Rows from block 9 of the image encoder of a small contrastive image-text model, named by matrix and row number. Rows with one number belong to one channel. Each number is 500 + 40 x the weight over its row's rms, rounded and kept within 0 to 999. All counts start at 0. Numbers have three digits each.
After each channel's rows are labels from the 100 images, of 14976, where the channel reaches its highest value: "strongest on" is what is common among them. Only what is clearly more common there than usual is listed. The data: views of escape-time and Newton fractals. In brackets: how many of the 100, against the usual share in percent.
# p10: first pointwise conv (encoder.blocks.9.p1.0.weight, 256x256x1x1), inputs 172-255
# p20: second pointwise conv (encoder.blocks.9.p2.0.weight, 256x256x1x1, transposed), outputs 172-255

p10.181:536417506585495475467490548454521509482482516526472550526507513501524436531512541542475476475535487490502484439540515448444453513537553511568584508514493488495490515538431552528511549515570436561463421451479424529472498497460432481439495504529512478480
p20.181:476539474489422533507530481433529503424478475512442467509495537519505467469521474565435475514486559548494481500506548488480580484551546514503497451527512475519464492520459523462533513425451518492511522474437470459526497551451504533531479521519605573515
strongest on: Newton basins of five roots (37 vs 12.9)

p10.199:508513490570553502447475431502524507519527478571470445475558537491475490562530511557488483443494532463506563494462522529500454531506444594514521559520472556540542504517473448548514522493480536490550471548460524468518518559488476418519480479631530451474
p20.199:512420431562493525590464394457463578505502555528492561461564519506626600527450516532482490470482465501512457495456499442510499495495505486461533429523501502510575580497493516411497505480515470446520528551503515513503505552484526480517468547477494466532
strongest on: burning ship (54 vs 9)

p10.213:507499468523506480486514546456564458540486435504439549441531437542520489558519491497536485492543470532501448508505489494505549512466499565514590554462517492619532491460461505500458490509537538489482553452552486537543550486504482499506521508505403530576
p20.213:481501477506506501478495525538555433516527471535481434465539455524479563511562486532499523417486497568515460410481487472542531504547570476514414507461490524455383564576448513458540453518507603449499506504508478507560470507469500487479453525506584526506
strongest on: cubic Julia set (37 vs 11.1); quartic Julia set (33 vs 11.2)

p10.105:486498554454544461453524471543508548485509413477580483504564493468496453490489549498454519461473419494543546498518598547521548589517532434498520543485570467555563521444441468481480520489564475452464497539448470473493542503503520491488454491578510440566
p20.105:482522550488520444488409537401462513498479446561487566517494426530527491450541498586582442472489483560473603475482527541541595459512508549452488480460558446456529518528480472471486454524524511467432532491448500429503544509464458538509531526505505435493
strongest on: burning ship (38 vs 9); Julia set (34 vs 9.9)

p10.55:500549478511523500476517542503579518477477541534492489496455460557528503523461473524556523468556412545484472442457463522443459497506477487484415404548469497552511517458516484584498488469433486457419527429462523571515411521522500497548532493480468553499
p20.55:445546486457403557561501474465471466545512514493447584577490474487444498469444546466483570506465487479444432542495497441566459498419547524524484543523488512577564503528530466478528481514506531507565433548547539481557457530542453472510445469545558467446
strongest on: Newton basins of three roots (55 vs 11.1)

p10.146:552502560528576495522513454503545499502468535482496537478515524547514497496497521472517474525480502530486537456521414455557499545537417490572402452636437547502458457555459514417481425544536532566432488557516396483470532475545473522511452479480449530485
p20.146:481509457507469543510453459419486491455507486574541516515463557406534423583523522473528547488508521489430522447500489550545551435484539477537471521425507468514461511529565439453443472499490494487467504472576572465486428522483501536519500539500500463609
strongest on: tricorn (40 vs 11.1)

p10.71:503524479403437438525510534494507568516504483539473533473504482476519421535520498514494523515491455491529474458477475458572488497472505505512532501503409484518516477472498425472529488450498478514511493477471490469573491590489516452560463436495425549429
p20.71:512441475498450532548502531512480504532545485548532481494506516546474448552514485461562551485504472490469483504547442562533535464523497523494531557549527567451518533554467561450516484504524545550522500408556504497485568466517478504518511492494491498514
strongest on: tricorn (98 vs 11.1)

p10.171:459491552478492453506531486478539507469451497460452519473487457464501529519470476525516510430430483499430476562579530458438493452514527455483496541509489427564501447504487516545447551571468469489558413573478447554492477562485560524506508486533490460478
p20.171:541491454460546525477496437492531552462546455489499540539531508436428482507438494502550495470444493487471530471456527496516548468477470477508512541430479561489511537458531516486453501509525514506525508533502522552513471491472567518453494515488553490531
strongest on: Newton basins of five roots (34 vs 12.9); Newton basins of three roots (31 vs 11.1)

p10.254:466495502543451518514463553430487454467570467500436443477553418493471502527486486510478621507514529568522455494492452486469470513519532503527503345493539456486482496491479530494588480536513533577546544539566520520468522546472523468495514554563523517514
p20.254:526553460481519506499495536521566483448485500524474495454444514480445458518508565485491532447484422473552527511452453457548457492469455487519498577487496541507531541484469533510575532510493477580452518513515488513494504467480445473564510488514458529541
strongest on: Newton basins of five roots (39 vs 12.9); Julia set (37 vs 9.9)

p10.63:549558492547437471508455551477491476515529564515556495431486457493499549481579504454519479519505553501486492520528476446544496503519555451479519445516473501477532477503502446588471484489506496544592501466508436577504535499537472521524475460477541498534
p20.63:477472518524513478467457532469523443423486547451507493512512371568554492525516489475486492560528516539515487493511489551526475465491521409590447538465481483533492505521478500482519416539478467490484513579474543513560546510495432501528502473505569462530
strongest on: cubic Julia set (39 vs 11.1)

p10.177:552428540584560458433528489495479521530499504520477531452494456489506526482467523475502440501479551480541523451493546547475447460461487499399497485439448526494503489507558576494525482494483454501458534488458494467435520516547479552499447544482608581459
p20.177:486515477427572474523521513462512501484551479505485486446580510481478525474538452465477478497497468476518537527525503510429557487521480587478513524475492468529574502403531512528439445542446530528503592511520498494488516477544506516475524488513483497592
strongest on: Mandelbrot set (29 vs 12.1)

p10.25:488508473517438509526468476489542521439486432561472543476532442500481551501545550541515476498471539468542508492457576435438470514515551564467450449536520531425506617453583469523442417580462503512463500565497533497530491535523462503497509442498506448491
p20.25:465456505527516431544461497517473488519491455501539434462480483476541539438555461513515499524389528551498458468478552495520482538561461459449435495479578517522518496530471509468442513523504471497403516544498508476506537557530466471485576572468446533503
strongest on: cubic Julia set (41 vs 11.1); Julia set (33 vs 9.9)

p10.164:529509441525529482488484485560469527494587507581472502523492604491413562429498508495479466526439455525574535536582520508503485489516516465540488436552423493482533501451495535499517488458513499507526482425472501468494442541478452489526491465489460531500
p20.164:462424428518492432466605594481441436469496485524553594474532531440533558517525524536455494532525440486537545498492530457521523486518497515462476581473507514535502515517477551495558528480551458473451456563490521538549512515538482494461501476489640457499
strongest on: cubic Julia set (40 vs 11.1); Julia set (37 vs 9.9)

p10.246:483475501577435512520564538453553479417605493500520494464479476548480520489476484525490503502495550431469522483538507463548502506513512519532631471507489466501486581512494480543514507605577466455437498510491496554533477493543463523526498490483482540542
p20.246:601477477596483509522476462518509511508531569457513492494578457464475501426536562538503505538488463430556479482550527523508527539489484483480529501405506487521485531481522529532503527461483507462443515536487537471477507457548486481459457514471512467554
strongest on: Newton basins of five roots (32 vs 12.9); cubic Julia set (31 vs 11.1); Newton basins of three roots (29 vs 11.1)

p10.156:512536472559539481470560515469482523454468440501540569494458463518499580485506550517447493504557466509520467538483465562461520457498504509529514567629612591525524543518579490487486505445459553446491603479478518513425515463510525532515488480522495482455
p20.156:550521509577567437517494405481541489504488547489472473501454471492448466507465493475481531436514555475488440487537513544504481490520567485445532466515520513441453586529456523465482508469517517542567523465512465442436421469520471594498516554480477496420
strongest on: cubic Julia set (52 vs 11.1)

p10.151:519517423486568398548470523527481539492450533488493503527521462514545542519478486463469507521494527542483565529476476522494555440493516556432519534472583486517487452519423463456490532532552527480472472528457497457526525521524493571483427461468516535456
p20.151:538538595482528483518454498514475481508548563511527483517580539485460496554433531487523464500465433460427528510532416481514409529486506520535536511509486431481479475513447504485521442487517521486535473494518438466421407523509480482508485463521549546466
strongest on: Mandelbrot set (68 vs 12.1)

p10.126:465433487499497462424542553549506509432526501489491550452560488581468436508560501476504492513568527500563586445534409517467523590450448500436535568499556471570505463532452592500463441473446469494474501561502512432459562432555489456528520482503484538549
p20.126:450503483486489532497500536481478476505479486482467510497518511496464463469432447477455486520495545513559464513440585418520466442475435492500504485495430510462452489483469487436496407451471499512510563440573479486503489546548513579480453553585497427511
strongest on: tricorn (47 vs 11.1); Mandelbrot set (29 vs 12.1)

p10.74:462528498424444570497462527462543414454460518508589574487595483498514463451500458515479480468522447612522497513495466533527542462433509488530540488528550479498446500489567558520527472505456496429487522501520469531503436475460520488461488500482555520501
p20.74:484473549450525411463511454436458455447498491536524480422479537567475475561516546473562487488448526488513522483540484478528561451548543448564479383491486472500556519529495514490481538560446476507416432438487456524432562468497480424529461549463463478584
strongest on: Newton basins of five roots (48 vs 12.9); pastel (40 vs 14.2)

p10.39:505471490480459580542486542534475537489554535434503591489497491494542467484456476535493466562521511458472440526468566455505522477444513454581469471442444540500534505579567476505476460496498524578514534483529480462455526496458490502472528464502493506471
p20.39:567538538537578517517433457464560439487504545496562474557533454485509447537487458469562471450553480540470520470464490424479478451513537569551541476524557535467547501426515518461557534457510569506483518461434470472480477508478495485424505543529495469498
strongest on: Mandelbrot set (31 vs 12.1)

p10.180:476498576517568513554476563475496478549534556534516480474475415454562535530514524461414503511544473525572528402527513481508489420476511496593520465475507490486499467509518492431438523515481426505517489500460472490537434484526485458491506620475521571463
p20.180:530495482549470477471479510522484510465470499554446491484558521536512486489461500534498511387553494601554561458541503451527589531468502551520485535545431520506539510518510518517530485488505479492499486507443510535563552530520542538466395502485548577456
strongest on: Newton basins of three roots (94 vs 11.1)

p10.115:469487560425523456532512488465506469522465453509517422535490524526440451440539504509500552468487442506517477603460463483578489466518522460512535530542485510513499526453573448559522512527522438488458545430498494530492490477524520558460539473491507536513
p20.115:549542429536537473439479570480491524478558427578493415507449512491478446553524582457475470458431516529509490548491575502528473461530538468568528534491480518459487492551543483520533533564455479490477467489483499523491481553518521557515503459524453499592
strongest on: pastel (42 vs 14.2); cubic Julia set (34 vs 11.1); Newton basins of five roots (34 vs 12.9)

p10.29:603426523550505500548458493493497547478465483528485523437584509570524564499534521510543521530493500476470501530487452428550514540536509508437559426540474491496565540508479437566480449555521499473551498573487490469507494484508501497500524481465552505466
p20.29:563488537539466457468442479568553525488552576518486487532490527526509516476411476450495506523487537458503481490448438495562482519504499524523505490605509586486547547525568530574448494580552460468497482516470490502475440488477492519517472504462555511551
strongest on: Newton basins of three roots (40 vs 11.1)

p10.52:517546517493484489524494481545490423510464485528504420447472480449510421439409500496417515531473489434452477483428450567466483544441464574452467524454421465493512469546522483464497488463512519454494445532476485469534485467489499527539510554582562494503
p20.52:527494515459496471498498405512467505477512520542554503486543489500501584488401479562483479497525439460538462534445507461569450578529478554510472540490505480551553547495499576494470482500575569548505483501479515521473546504514519477488484493466543534542
strongest on: burning ship (31 vs 9)

p10.121:492535429489521521530466545445474556482521461436439557470496473551475442443492574486446501449491459485511473547491453517641560508479521456526465468433533512575454468505594383498517481499482462534483451532550553499435518473535451480502591444465520564510
p20.121:540497496493542498508469536523570527508471490551589567548553549483508448534434528466535516429553488484503481486507507507536516424441452551416453510461490546461495477435473459545494565494543513416498449446449436476401575463485528548526491565525544520520
strongest on: Newton basins of five roots (54 vs 12.9); pastel (46 vs 14.2); cubic Julia set (30 vs 11.1)

p10.247:557486543493459483488507484473438520646499443567526497487456452459511502522489526499455461504509469482485555501477518423459489437514525556514509453560530478530506579427483482537609439436501446463390512521499441460482532525485471485494567502414501475482
p20.247:481556551515492460540539483502479511534473473509503522491445508525472524489495450490507489501472489521569524493444425486529467458480481427457550513504530449490467507589493501425427467576480424511473568596544546491575512452540461470501509505513476444503
strongest on: tricorn (43 vs 11.1); Newton basins of three roots (28 vs 11.1)

p10.28:454499444554562505435477496480537514404509455452466534560424512504467515509467548531494576547487458537543564526503503494533534498530479519447541503494434557494495574428480492539457493472553490474450542502429540433459505518498485524505591519546455563507
p20.28:448560435466489469528483498480525493531548527548413502574594536505502476446503483495468494470422535474465523550516548437477480453556467482544554521512514510469538467516571525472477563545477491585596510457592543463455492459517426478458575523470503476511
strongest on: tricorn (50 vs 11.1)

p10.18:467516450528494522459520577581491530531509539416538553510534450494490504482405593526510437495532502541456536492486467476461490510522504504393514457517556500541496530481541428490461507506399459482494468463565489511514513442490486498600441467495432472484
p20.18:459510578511488536464406438532499466572550528513556545452475435542497535463416530536534472393492494571531467584540556551495464455558477541496456488487484497522439473530501494500448509518480507450565481479422552507468490554562525498518532512470545502513
strongest on: Mandelbrot set (50 vs 12.1)

p10.114:467544552542480491471528471484463477494515566557473449471482544523589482440515476502488511473488449546561508451532464512466506570496492512466463609532505545474497521503448459463539448487447499469531529489455470507446505477495459538540467474517522487442
p20.114:491509517384517477409482480492523573529571480488484476494589512482514518494480554535498436546456532540595556472477598486505480486501472462514532496480542529529523496533467473484563489549505508471512465498464538464514487467475459478542460511459492499556
strongest on: burning ship (55 vs 9); Newton basins of five roots (33 vs 12.9)

p10.50:570482490588470468466496485446492518489459531439470485554474556541463529493530504479460476471481523412495474458546478500511487489543437448500530533492545512523599527541462491466500506479526533508543527478538482606501473545432464551461538483445506503470
p20.50:503462503499548530485517521477467460479505619545434516550581573535501514500576446454455503457558546531460485485521545456392549531487504484441478463499480490533502522452497469512538533436506469432520493511460538523503515390489509475505479525472503484527
strongest on: cubic Julia set (45 vs 11.1)

p10.248:468493478483439474524507514507478483426491441439461534512497448482480500536460594481456552596519588517471491505549528453481512514513514493484467536485499462433542445571503443505471429573505564420501504555456543417445563534518537517508475546469473433485
p20.248:544509435521558532438515504495512568484514504503511472412485553483472492510481436489500557592512454466533478511502514517546500517544463548512492493506492535449556461556520558564495512500510481575512463454466495515538457528487535510516418575487421419503
strongest on: Mandelbrot set (29 vs 12.1)

p10.86:437481439523499495483454517464537486545473451542515464502492522547587532557516554510488467447498441555565560461513494472500503580506504506476492520462547523591447530445550496471522436469456487563476517534490481440495473436512592478460515501470557498553
p20.86:591494499479498522488517587437534480478516605494558461560558447438520451519517477474492500477476560456476486475488533504422440518542494497500502513500467516438515596506513411492488455476513480478556419548569512497502437466451547512545476459436525482556
strongest on: burning ship (51 vs 9)

p10.44:562486535537562514514474523527576512468434479526575500543513438497533406511428516508468456497510419562461477557494465574458455537546475441486488515543524502596495523446424525542498492512502471511509511528529435434520411486477480578525457522554501412458
p20.44:436534536536487471531474547518488530591423508493557501402477519453502455478548489443461455521457489585473525489578482578449487519509545526519475513465517530456492546537475470453511516524504486541537573482512489573522523502439505518488557526548465477410
strongest on: burning ship (53 vs 9)

p10.233:520498523462548466561455497427575526479554525535486526495464524459473558593541518506547523554518464539502476524488444490523465453453479538485524444461514544556518462492571469445470510471566429562545487454485482540472469450594467457518490510558452480508
p20.233:475490506487496515566552498595426484489521450560488521491517462553529505478516449496495505529525423494497487438478455548491513556579516465440560502462487472529494506539479463533519502510443525466552484462477559492458469459435511516485503455534483521444
strongest on: pastel (35 vs 14.2); cubic Julia set (29 vs 11.1)

p10.48:568504461491526499449462505463494456436463507484532496510523469406539584481486543495539479480525504439518566507479512471549524401486429523540440522518492510552421524483501516559422451515516468506478543507512451457464488444543496526512451470442545452538
p20.48:506506537525478497503442485435495465529513428503484458471497447543509475431465546523519434555486429491415445533488464555512579517508505549524491501510485490512504543494547548506434446500495505484492525501463469506528407521547534470449397479514559548527
strongest on: Newton basins of five roots (46 vs 12.9)

p10.142:487509471476477554494525487552617540503557440481558490489511509463447480541521481497518468436450552538517502489477454460495476529527411441456464548589517494531511456459500580528503446448517522434537611449540473503503509509491487505548492546462536538534
p20.142:519608506509478461453440480483549552474488445482523513503450465534637515540502445512502503548516493476521526556541512542446546521496487516466469536456507510459459466517486496569529515516521489482499410476506529557528434472531504493519547499513495561524
strongest on: Mandelbrot set (41 vs 12.1)

p10.102:531496471434473529574493510522563553471517474503545481551537524463559470465456507537448556507530527439507528531524476490482537638517531550472551492527547483478462496528526555487553519530545489480447604523465516506545486584477486446449498521586532508551
p20.102:493528588491377558459540497460461601576503539524462468534508505512508518394474565489464570466509556518568504509415513500511491430542506530487441506517516504509413510521488475579556488499486518584448491562521476515422517502505541534409413475463549498524
strongest on: Mandelbrot set (39 vs 12.1)

p10.206:552561530521459405405491521552493536462487478534518510489512478539470531520453505523481501537530513466483598434523450543515523502459512413500572473537465494516528491477471478468471483506584471539608508475517527470463505432501507441491605461425482486506
p20.206:541494468509519492458470544528447513585525368532543520546455410511505516455487430525504444550504531488529484517491500470599617475458448480508506513454466485468509472490556424423495505492517468476517535461534539514490452498549472499539481581476524506486
strongest on: tricorn (42 vs 11.1); burning ship (25 vs 9)

p10.73:525509518558476452526463457503517495521516457602508486478484456506514485512515543476549507499468443476444517398574490583480499571508484504459514491484505472504542470461530526453484469518490523511521505520444459407438465545492430418501483488543558468575
p20.73:525531489474490502550475501507524533559517512515544501490615488502511463523482466495461552497455489528506507486562439551509539512527466502488464516484487509536497574542472530589445537520529540566500503446517489532515512457456498568530492512568480481440
strongest on: burning ship (91 vs 9)

p10.122:519457513463472472495488442515563511524467452470495516480485587491500473498485470556522485475506452471503570475560506453500534500498515515557474398488486478437524426509423513501465511459554469412519458517456458477552423447526447553499547516534473486572
p20.122:495477532497472516534484585524451543574597510485491480551402495491392547495488462489512578573501562531471564458442493493505517493509485526487508525461513521561516446479501506433519506521462504508493517416485458473478449564495567501528520508440472463552
strongest on: Mandelbrot set (29 vs 12.1)

p10.158:472463505523440471495471483403478502465505390431527479511474461491563515538477499464446485559524464516498496489507584487527446567508555486533442419505593514458567546600522503499400541510467585495496580531521473446540442414546469540507424474463494521580
p20.158:556477556487453569587478540523475485467496553499529449488525502536530476425502523500431517465414556476503482536399470459486375496539431516527475478512496511521428540547540549493532483497396513500492494525490544523495546442488457527465403453466528513537
strongest on: Mandelbrot set (63 vs 12.1)

p10.170:507500458513488492468534414468502462513465502472480516490510482515481446475489521485479529486480505456460547509506458506454458633464504447480538495540506561565525527503456482440497506529540478510531482454501530492526455436514471466556419489510485529555
p20.170:499494509513478433436469551477441460465505472484502578463524555478543548563394541506475527536528473461535461505443550529549537500505506466560486434486459441543533449467515474532479455508491469504492468546449554494584497517592513526505488534471488491480
strongest on: burning ship (37 vs 9)

p10.191:531498424498510525489462443479475482516440525487499522525490469473517487462481425497519450492507527485538447407517487479490471489511426458547446518504465598453478516456463582465437481452455493555544598523497445426530501491485542493519408537449535459445
p20.191:560502560499523412476467504576463485483520518489509540476481440491511412558470513505495478470474478540403549546473393451448440522490436507495550468456496486543544439503496523524483499548480551489545480519473491593536540515441491466506445513521424551478
strongest on: Mandelbrot set (53 vs 12.1); tricorn (38 vs 11.1)

p10.184:473449468484434491457444485466544480442513507454518494537499471501541435496447514546498480526409575540506488502499464454591434486481537478465449576478514463519466491445554519527511504445531477529492517573511533524520492437555546443479586463523492456526
p20.184:427479474521529470545544356488555550473529524502482418516527483478482543463505582495481586373535507482506454456444508420499543494506530522535518422493495457481509481504483530506536536547561474465557510485527550450516492505427455425567472555520466502497
strongest on: Newton basins of five roots (78 vs 12.9); pastel (32 vs 14.2)

p10.159:567513533479452514509484462524481491516492527518422546525542499506499476517567485545504524482521518440562520492453469509535527496430476518502545449479501510453562535491478474392475481459412419591475474548466549509569520513491433551512502399463470504475
p20.159:458559494445465496506514517430497497418452447453516440512479527494502462454559522447552509464506514468501446474521469525546508515466504450510492504503490474559566509455467503544545491513511422503507499496466483536456444456540483466472481483553407533518
strongest on: cubic Julia set (31 vs 11.1); tricorn (29 vs 11.1)

p10.87:554515529466528494527554506480513502430486489544449500443524485500507508560608484546413459532553508504520521505510540521512490471480510536532555476442509438542453497500503479497482476492517494455514523537587544491539402545487485496494487552510471510511
p20.87:469482514528551510568495565476485474554566500496549539446553468556511564429508489531510576535590449512555441480555576496522505443481480616481510441516469508479514500468517479501551574550502451543443500511518471454524534540564496411466476466479543549534
strongest on: Mandelbrot set (53 vs 12.1); tricorn (34 vs 11.1)

p10.234:503537411535466420447510453481508508552469484478489562453443517491497563597455517481482493510540485486474557596491504460609468497453507523479497577475472478519506525475517452563512517447471484469489493508498426506503493467490523496512448546497525500516
p20.234:455470504499511512512557561462467519536513494498547507516532539491532472486545559457528417484545511525512505513450480436520528557462502485538469478573545521446457517454536513445508503509546481503490488555458521466492526484618469572560475526570420513519
strongest on: Mandelbrot set (33 vs 12.1); Julia set (30 vs 9.9)

p10.208:536572481495559589453473457473507418443451563527518530488504495496532487456444499566510559503562465570453492497455507475529521482508551436526479542539502602504463552496505511479537505482481455525488494404535543551511461485559511488530557448479476419496
p20.208:502395509436478567537516493496479474497439515498494479467523478511474515510476516470570521473495473504458517485509490558462543542449500490440610543525467508576472443486555475489504470536454466565488455534448527573439440535509464476471472592458522491466
strongest on: cubic Julia set (39 vs 11.1)

p10.185:538538451561554559529475528472546505516528526475512482454475519462473455481419498507528526490532501482481462489527458483517553447513550415466508549497604485570503525524459515438448490583538448491569497497537499531467547438467463495499500561454499436459
p20.185:493505525510507549516490553461490534486531492511508454557467493406506535553510462492451510434486461463515511504473467502468516540421466451471500587510435527462493501518551547462461488443558488418525500489508531523499497436545402534480537481394519472500
strongest on: Newton basins of three roots (35 vs 11.1)

p10.221:438531446591488480531490571483525467588527452528490462483444471528481455462523542470429483550508511453475466484555552483461510468580514526571533519569499510543513545483564526503452534473471443439530523515537456455505478476428480460450546471570562547520
p20.221:581479444556507551433432566521514514507454471545497508467460501481582487468522534447453495472521538452564549474463441495484502465484520485533483576430417478528506454495459494485503492504466595541494468424460464505503500435489398523483484498471469489514
strongest on: cubic Julia set (52 vs 11.1); Julia set (29 vs 9.9)

p10.135:523454470508432539488478528467521476443437497454463503531483500484521576561504480499534576585470444524529536474524515515554487436503479503499496445502522459576475499552464491466571509531456477486509507414486521503533430504551506588537517432447480382457
p20.135:456493530489575556501511517518455589467474460441465487499499537502569488526464490476467495505427525442512567470472514499482480519479528514426460360519472464505506561504529486485491455479546531531495550482468542477458556475509481487522492578516481498477
strongest on: tricorn (60 vs 11.1)

p10.42:578550519472494470480459460477485584518523517551417534477450499510486474413478506475535511479464459473523516590486556500456486493514542479483483573540566463541519500576540470543467484495521476525489539534467489480461563509468435425501479519463512528475
p20.42:510476490556471490487513493528507504493555491529462538475523456500470479509561505519589515463432507482506615469554526506505491481554456531484551514487513526543451459441458444414461492458509402521559526568496482534354556477512496569511503563509492492487
strongest on: Newton basins of five roots (37 vs 12.9); cubic Julia set (33 vs 11.1)

p10.148:498487455551443460456498511477527576439602504473511539403559506493423511561484477504510500572440488554524486454568478584500465501555530462479498478550531477512503500462512542486459514485504434513521503529557559473510453507484462467478456478515437498477
p20.148:500562553536507460514495517479406471377479553472497471506463484505562411487471515510450517476501504463548555510542522536453555460529512505549495468520568493508454451506507472487468482518431502486498494542474488493441462440493503498422436459554528473475
strongest on: tricorn (43 vs 11.1)

p10.222:466508468540488538445470486459507485446441448512561485497450456447495528502509572549462466587504484482470539590496504523555485446504418489504482577446503558504510500524597512535516436481478452595486513451497482523429568484473506503539486499389534528549
p20.222:497413475465481499495468524456489564512460449518454534521478474526475525477485524434493555488467588484533477518526411526485492477523552529507496468439489475450505530496550480515520535556430509553532575473546484494522496538533555569542509533546488523521
strongest on: Newton basins of five roots (96 vs 12.9); pastel (40 vs 14.2)

p10.94:514482539457575578461495467476538505526524536491452495504500513544518505500513512475506498448462487467553422550442493519462506478441498462452578521472548421516472484468484538484424522525490475442507519541465506483514502484548495521464418463454454538517
p20.94:487539518507541469453460510481484485518480435555447428464560515485507485435472516520484532517515541494468484516494478565508520452481498462527425539427489469521525438445534494502510550480501573486427559528452447523556500537548559517499494528510474508527
strongest on: cubic Julia set (57 vs 11.1); Julia set (32 vs 9.9)

p10.167:508472483542540499491565546483442491553566538479546632542468457497521465522538543486469449428450452532533576489519462515448490537479461526455527610490527477531480515481450585567444484553581500427528518579467512453506503455524488508553572561471470522529
p20.167:402497443466511415482504429435520476528567492517487495467523589514468536536547580494579485525482549482516563506550542484447545450567502383482521532508530529500452458530518445435508554506521527508541501494489488500525498511469496476535452516498510525534
strongest on: tricorn (88 vs 11.1)

p10.95:565411551507520508470542480587466444525514517519467548546499447505534480487534482517586492478490462434484501476438486488500517539481544495569516508503497492488496590565501528555522487490492557492519494515540474524618491517471465548525601529529489461513
p20.95:467494456509448502467482576507489561595487509602566421394506483509407431520527519477483481510499523576505519415469514451534498511464472413471523508475414548526448555499484533482494429482475472485506443449470498458498525490551491446449459486532511449491
strongest on: tricorn (54 vs 11.1)

p10.30:563438497499543558499491458539543507503486443486445504508551459482481499490478485483446510542498576494559558473482523469563530492518498444455524455532506514513475517436512495532483454486477455490502550466548401537491448501464454574523517513511498528479
p20.30:525455516523481464447423447484546524575465498571522496570496461526531515480502472405579428394464514516459445545484463477489512473458504477504565557483507510531513562514485559429499500494473566460536480507590493433516454497434495453521482520477499490562
strongest on: Newton basins of three roots (55 vs 11.1); Newton basins of five roots (39 vs 12.9)

p10.82:521569420466519523520529544484448500524533440505496511580480504504432501408503455467534538463512479501473446508580449509530554444507475510483457467435455544480514527455481497476539488565535475544439550471527449528539438494607561549497570519520602508503
p20.82:477459505489431480467546508483517458492513544491531462493449492520474498469466512535507457504543440480554519492498513501522473556458530519564527576527525485501580486388516492567526486467577487482514489550430460517498538531570499533503377502527556591567
strongest on: Mandelbrot set (31 vs 12.1)

p10.17:437512472469539523524509524491528514464468438543443515519515497441505473558484485471500484452494531443475558522426501510511495524483502489469442493510442560563441460539497516547522500521505537451486491531485553500454433480404512575466570463461498496431
p20.17:560527532515522442586499500467527486513501486464510530500499476512419527450466515555536481549521552506482379478490465429519518480494461431548540453523479512479598423542497508525454515533533547451556510467502482560449510491453467517480504442498508509544
strongest on: Newton basins of three roots (41 vs 11.1)

p10.134:494463507542498480439485510471435504499402529483427498514458458487509486526512531487492473436565486504473489470483460468487483484472500498441495441490477441516439450493504494453509554482512517569548452540522531453531478534581491529429542541501487532525
p20.134:485532459542503487522570395458435449518511444422492493467490524540454514478491524512519491438399513444460516456455519518516489549457480482443482409513514459535553488436547523496539412559556513550502508447496496491491540560464490455542434513485419468546
strongest on: Newton basins of five roots (69 vs 12.9); Julia set (28 vs 9.9)

p10.244:510462516493470475468491462452523523515466551537458542454493509533439435475478500542404511514453457518469488528490444512486493427451502489544446536522470534530520532475449538519498532458472514553461467452478438420520507508547511510527476502557536504488
p20.244:452503499454502497460471499532518476495484421506465546482510509477513494551486435522549463529516530510483498355524448458532531575467462491453503457568430576502471488438506514489464509436484568464515528470531455439558494495501526522495545481577464520495
strongest on: tricorn (51 vs 11.1)

p10.166:507494566484520484507530507438552512459506412529545524490541491535579526510521520487486537423476411548498498468491517510453521525509489507481493530543560526506485422532540534529491413440490470485566559505462481470462539507487556505467589524429538495467
p20.166:495484399437472502555492545554474545497383487483457513454487472524502439502528461517490518469485452482492567502504458469544430468508488535551462511427505457498522442467487531472496504437490450518448467497459468483567515445477473496482477533508449429496
strongest on: burning ship (46 vs 9)

p10.59:512427555478484486516556476478510524433476556546517496515522417538487478495398473514441517523502583525451482517521486462544523595483478428484495535505517531432513550493499556514493485503503474471446484429517464514516452448485523514424558512525514509551
p20.59:425540459566556465488490569496543439481452527477511528474522553570553511483435500468536510541505481518526516488487552496469506446542514537487444492550497446497534455561514485514501463456495510419475536552477487429545507529481552535514588492516481513510
strongest on: tricorn (53 vs 11.1); Mandelbrot set (35 vs 12.1)

p10.47:480485505445488576500405488546500565488520509546518506495484503450486502493508472456482511401534517472497527527551526489506503479517511531494522554472499515527560545514551448507471443499498432565548485473477457470574448516477464461492499487630455537548
p20.47:523469451561537539511526583543520464495522484561450458503385482532474528494466585428460517443515469432480574524514490472464450493493529534463460566526517492544486521507444436504461462473526540563546505462488407551504516533506509413406517539478534482563
strongest on: cubic Julia set (42 vs 11.1); Julia set (31 vs 9.9)